{
  "dataset": "single English command words and digits, spoken by a formant synthesiser in many voices",
  "train_examples": 78125,
  "win_length": 400,
  "muon_scale": "original",
  "orthogonalizer": "newton_schulz_5",
  "epochs": 1.2,
  "warmup_steps": 40
}
Rows from block 2 of a small sound classifier, named by matrix and row number. Each number is 200 + 40 x the weight over its row's rms, rounded and kept within 0 to 999. All counts start at 0.
After each channel's rows are labels from the 100 clips, of 14976, where the channel reaches its highest value: "peak on" is the class under the peak; "loudest" is the band of the loudest frequency at the time of the peak. Only what is clearly more common there than usual is listed. The data: single English command words and digits, spoken by a formant synthesiser in many voices.
# conv: width-5 conv (model.blocks.2.conv.weight, 112x112x5, each kernel summed), inputs 0-111

conv.0,295,220,151,173,189,173,210,254,236,233,163,179,154,212,124,221,82,184,252,235,192,99,192,225,149,194,206,183,230,229,207,218,183,157,179,236,235,191,199,207,232,179,175,172,219,172,143,165,234,170,216,139,158,209,228,267,199,303,193,214,198,221,176,236,264,271,231,168,165,179,232,201,148,196,237,226,172,242,220,215,171,154,214,185,180,148,211,182,236,225,217,182,188,172,173,209,170,113,194,220,177,144,118,150,213,212,146,127,165,131,261,144
peak on: /k/
loudest: 2000 to 4000 Hz

conv.101,179,163,144,228,153,273,225,162,259,213,225,190,216,131,201,210,174,297,158,206,194,218,256,206,191,218,178,190,244,255,149,175,254,153,194,174,158,246,170,187,164,197,241,246,136,190,229,208,192,231,132,232,192,228,180,80,201,263,271,182,153,236,170,141,165,143,184,238,224,238,131,266,234,232,222,194,198,276,231,213,186,169,194,211,179,181,197,224,154,219,200,250,299,209,141,199,226,187,132,224,201,127,211,221,179,229,246,265,179,200,186,166
peak on: /t/
loudest: 500 to 1000 Hz

conv.96,240,179,186,191,222,271,168,107,223,215,182,155,276,200,130,234,213,224,182,162,182,242,217,226,181,242,126,157,199,151,128,204,251,188,312,142,191,257,238,89,158,285,207,213,227,229,145,250,181,248,199,207,153,173,208,236,184,178,260,240,207,217,141,214,206,286,171,223,225,161,157,190,218,124,214,186,188,179,199,166,178,200,163,188,200,156,196,255,221,213,175,149,236,223,162,240,132,181,201,220,190,221,212,208,194,186,217,210,220,156,297,201
peak on: /ɝ/; /ɹ/
loudest: 250 to 500 Hz

conv.57,295,198,122,173,260,232,194,157,195,245,175,198,168,173,206,233,198,89,202,213,239,259,274,230,229,217,152,206,232,162,133,127,242,228,184,123,228,184,199,194,171,263,266,229,214,185,209,232,164,214,246,203,252,232,224,212,248,226,228,197,189,172,181,215,193,244,166,202,275,200,185,246,294,160,238,169,238,149,241,161,218,153,212,228,153,176,213,179,149,257,130,172,162,233,173,217,137,206,208,273,172,175,235,211,134,159,213,244,207,142,216,202
peak on: /ɝ/
loudest: 4000 to 8000 Hz

conv.40,135,215,147,136,136,182,182,217,243,162,164,211,243,215,189,246,261,188,252,190,239,131,179,199,200,260,170,182,164,186,197,235,217,176,191,180,154,114,212,236,163,200,131,223,165,184,188,115,183,84,211,206,220,193,209,178,191,195,148,204,126,142,193,189,214,179,189,208,133,181,235,229,251,153,156,224,222,171,259,206,153,185,173,186,297,229,202,208,240,155,249,210,268,101,115,170,206,132,222,215,207,157,220,223,241,204,233,156,203,239,237,205
peak on: /ɪ/; /ɛ/
loudest: 250 to 500 Hz

conv.68,227,199,217,180,173,157,196,182,164,155,212,131,217,111,134,184,162,201,246,234,198,186,164,204,191,145,144,251,158,176,161,195,236,218,258,191,259,244,215,201,246,196,232,177,271,141,216,243,158,192,199,194,147,191,178,190,202,214,188,272,150,140,161,130,149,145,193,261,173,210,270,248,157,207,139,186,175,163,116,235,207,268,157,236,157,219,195,181,244,179,219,265,202,205,217,190,211,144,140,154,182,234,120,196,215,256,114,138,193,183,243,164
peak on: /k/
loudest: 2000 to 4000 Hz

conv.3,222,174,232,146,191,190,193,170,178,158,245,184,132,245,194,212,137,207,149,162,230,177,198,189,198,226,228,237,221,218,252,133,204,255,232,179,171,205,186,216,216,264,100,259,227,269,189,192,133,236,141,165,165,243,206,198,200,243,199,204,208,247,222,187,105,280,232,124,246,257,212,292,225,158,217,230,130,184,211,255,138,221,208,205,190,229,130,239,213,190,246,283,207,171,260,177,287,147,242,216,176,242,172,202,187,244,223,210,204,218,212,174
peak on: /ɛ/; /ɪ/
loudest: 250 to 500 Hz

conv.7,183,121,206,185,212,175,142,194,217,183,171,181,217,187,175,191,286,203,238,212,237,170,251,204,202,284,205,114,166,188,229,193,238,129,256,148,179,243,127,217,248,202,262,273,263,215,152,212,230,176,209,194,178,163,149,235,250,208,210,170,183,243,205,200,251,196,197,179,197,197,198,196,141,225,209,259,265,168,158,157,176,149,276,250,205,238,118,225,250,143,294,258,234,185,173,191,191,203,176,207,217,173,302,140,181,223,268,217,217,182,189,226
peak on: /ɛ/; /ɪ/
loudest: 500 to 1000 Hz; 250 to 500 Hz

conv.107,248,193,183,190,180,246,204,159,198,209,214,201,113,213,232,261,209,233,145,158,252,229,200,104,201,228,221,156,218,211,144,177,208,233,188,157,195,177,162,170,215,251,128,150,189,157,222,175,133,189,220,222,203,315,131,159,255,235,114,190,227,217,177,304,139,158,205,181,264,171,240,245,176,221,208,200,133,239,149,217,225,153,197,212,147,126,152,191,160,182,188,205,184,171,203,236,226,172,227,212,199,150,139,177,123,243,149,211,229,206,222,166
peak on: /k/
loudest: 2000 to 4000 Hz

conv.43,120,249,172,229,209,195,241,136,187,273,138,212,177,181,143,176,160,158,277,180,189,137,218,261,147,209,242,240,247,166,226,189,193,209,217,171,244,162,237,223,255,166,203,217,167,182,193,262,243,230,214,225,284,122,199,173,167,240,308,217,182,256,195,215,172,125,192,200,211,135,271,165,196,197,224,187,227,204,165,146,255,266,171,201,180,219,277,219,204,249,286,196,154,197,203,219,214,183,200,241,238,208,214,153,170,187,209,253,153,158,246,152
peak on: /ɛ/
loudest: 500 to 1000 Hz; 250 to 500 Hz

conv.4,243,184,200,172,211,172,198,141,218,178,136,181,128,208,210,194,179,130,250,219,201,136,104,168,195,135,201,211,233,246,254,322,260,183,209,116,223,214,202,252,179,225,240,182,162,204,195,211,237,263,269,186,187,204,203,206,216,151,245,193,148,181,227,223,142,269,227,186,224,213,200,218,224,153,243,212,199,253,172,183,215,216,170,207,157,270,206,196,179,146,227,204,270,268,256,215,254,132,204,175,178,236,244,183,230,214,242,130,119,256,209,168
peak on: /i/; /ɪ/
loudest: 250 to 500 Hz

conv.106,145,213,140,215,233,238,191,169,170,218,191,196,127,231,213,216,175,155,216,199,205,265,195,238,247,201,207,169,159,136,199,171,139,200,221,222,155,210,142,125,160,263,179,135,205,173,196,309,197,275,208,207,252,265,255,207,194,188,219,270,243,240,243,195,237,215,244,161,220,170,188,230,192,290,152,241,205,87,208,221,235,190,230,167,191,211,165,243,213,117,192,237,170,147,126,197,207,200,215,220,267,149,169,274,250,194,177,200,234,220,186,224
peak on: /t/
loudest: 4000 to 8000 Hz

conv.51,239,207,230,225,223,244,130,168,218,193,177,219,184,214,261,196,162,202,164,154,162,172,266,223,207,172,285,235,184,227,280,184,189,147,214,229,205,107,169,191,194,281,233,242,178,224,110,209,195,121,209,149,89,195,220,147,165,226,250,192,235,147,251,227,218,198,181,166,226,198,179,146,219,156,209,180,168,281,161,190,128,210,249,145,261,153,159,215,209,145,205,173,216,192,208,203,168,230,238,170,219,187,224,223,205,114,165,164,129,198,249,174
peak on: /t/; /ɝ/
loudest: 1000 to 2000 Hz

conv.64,178,179,302,221,271,114,155,239,276,179,227,252,183,130,252,178,221,159,219,267,206,194,193,157,124,206,199,135,223,232,173,220,231,210,199,238,189,211,207,117,170,158,216,204,281,210,188,263,212,279,193,248,215,182,215,236,206,216,131,296,203,178,174,177,251,200,221,214,133,160,277,199,203,214,237,206,199,101,229,236,164,232,171,222,192,208,167,142,265,189,184,160,191,213,206,140,200,204,195,178,191,219,204,260,222,227,224,237,181,139,152,211
peak on: /ɝ/
loudest: 500 to 1000 Hz

conv.56,194,125,201,183,257,213,165,232,252,223,235,230,206,155,260,160,147,262,241,155,245,167,246,180,195,222,249,207,256,215,222,142,228,188,235,142,197,181,173,252,226,166,197,154,242,212,244,175,232,219,241,244,208,226,127,193,201,215,211,142,159,177,205,291,119,249,221,191,157,205,219,199,218,259,242,210,219,257,262,200,247,146,152,254,209,187,172,220,253,227,195,195,116,208,221,260,230,232,206,275,222,157,245,229,221,96,235,201,230,218,170,285
peak on: /s/
loudest: 4000 to 8000 Hz

conv.45,147,263,160,176,218,147,140,192,146,212,128,210,214,156,233,251,210,204,237,235,158,194,185,176,203,233,206,213,216,201,233,127,141,175,192,244,184,207,214,227,163,145,236,249,222,292,124,193,190,189,176,287,178,202,219,245,278,232,237,196,236,252,192,221,265,203,158,88,133,231,216,210,262,263,194,148,195,182,147,191,257,236,268,211,257,211,175,196,181,175,209,179,184,243,145,193,190,242,227,191,205,214,229,231,218,155,168,150,282,235,131,189
peak on: /s/; /z/
loudest: 4000 to 8000 Hz

conv.76,207,226,220,246,163,166,168,134,189,170,204,179,200,147,169,204,193,138,229,230,160,208,194,143,206,229,135,208,237,164,218,149,183,157,163,183,220,208,160,202,148,258,242,233,138,221,158,217,191,267,251,182,192,193,183,241,107,184,182,261,180,189,149,95,192,195,169,191,121,227,154,213,124,195,106,218,139,156,173,173,135,175,185,178,231,273,164,284,207,154,185,173,271,230,148,166,204,291,164,201,165,198,192,220,239,235,206,244,163,205,171,201
peak on: /ɪ/; /k/
loudest: 250 to 500 Hz; 2000 to 4000 Hz

conv.99,186,208,223,186,201,165,236,252,128,237,149,165,328,185,207,200,231,169,188,115,199,282,222,155,205,167,198,213,166,231,289,173,234,247,200,184,266,198,202,187,163,171,195,182,239,225,234,194,238,180,150,157,242,193,200,210,201,212,144,221,130,177,189,155,137,169,227,200,124,182,215,253,234,208,196,177,185,158,242,241,248,266,196,224,253,171,207,172,221,95,173,218,103,158,214,153,234,186,181,244,190,209,204,167,320,218,195,181,199,230,168,219
peak on: silence
loudest: 4000 to 8000 Hz

conv.23,238,224,232,178,184,177,270,87,196,243,235,245,186,160,239,205,173,234,259,130,194,235,218,148,236,130,203,171,234,262,189,230,176,289,209,183,185,182,204,116,159,121,192,250,239,187,245,130,245,127,133,193,162,238,154,103,247,227,169,225,190,179,130,216,185,204,188,173,217,159,168,176,182,179,197,172,123,239,189,219,216,175,227,158,179,190,194,132,193,241,210,238,232,131,212,261,203,157,172,175,205,238,255,163,186,248,202,233,207,213,211,183
peak on: /t/
loudest: 4000 to 8000 Hz

conv.16,150,301,236,219,182,184,263,278,200,194,163,215,191,220,180,221,176,142,237,209,176,177,155,196,207,214,186,139,227,248,172,165,198,133,241,259,136,203,172,229,241,181,115,211,153,191,194,164,185,201,148,218,115,121,227,214,291,209,190,204,207,220,170,202,144,146,169,219,157,199,204,214,267,165,110,184,167,209,214,174,285,202,153,220,130,226,238,159,215,186,185,244,254,274,172,167,132,147,178,221,205,236,191,182,147,192,227,126,214,224,173,205
peak on: /ɛ/; /s/
loudest: 250 to 500 Hz

conv.79,214,91,271,268,209,124,191,165,147,116,189,191,266,246,248,161,254,222,188,154,192,166,233,173,193,202,220,281,208,240,176,174,159,248,259,246,212,154,158,180,243,250,204,239,196,246,192,198,234,170,236,192,134,276,121,175,130,220,239,210,143,242,183,288,274,144,219,184,181,216,280,210,218,186,196,217,202,207,236,239,212,230,172,155,190,176,177,217,208,247,203,184,172,162,208,190,257,179,204,159,226,227,130,226,245,170,195,206,177,249,189,205
peak on: /t/
loudest: 500 to 1000 Hz; 1000 to 2000 Hz

conv.104,222,263,207,247,157,168,187,248,175,201,207,204,248,210,166,229,158,234,217,161,199,222,195,219,280,221,141,113,181,220,264,217,248,195,175,172,163,159,222,149,217,222,218,175,252,226,202,151,269,256,240,154,180,195,220,193,201,201,173,232,222,245,169,98,141,310,196,180,244,189,209,246,217,188,229,216,200,101,216,197,201,210,144,199,177,188,121,136,254,179,233,185,249,244,161,192,276,161,122,193,167,225,214,158,195,216,213,186,189,290,149,150
peak on: /ɝ/; /ɹ/
loudest: 250 to 500 Hz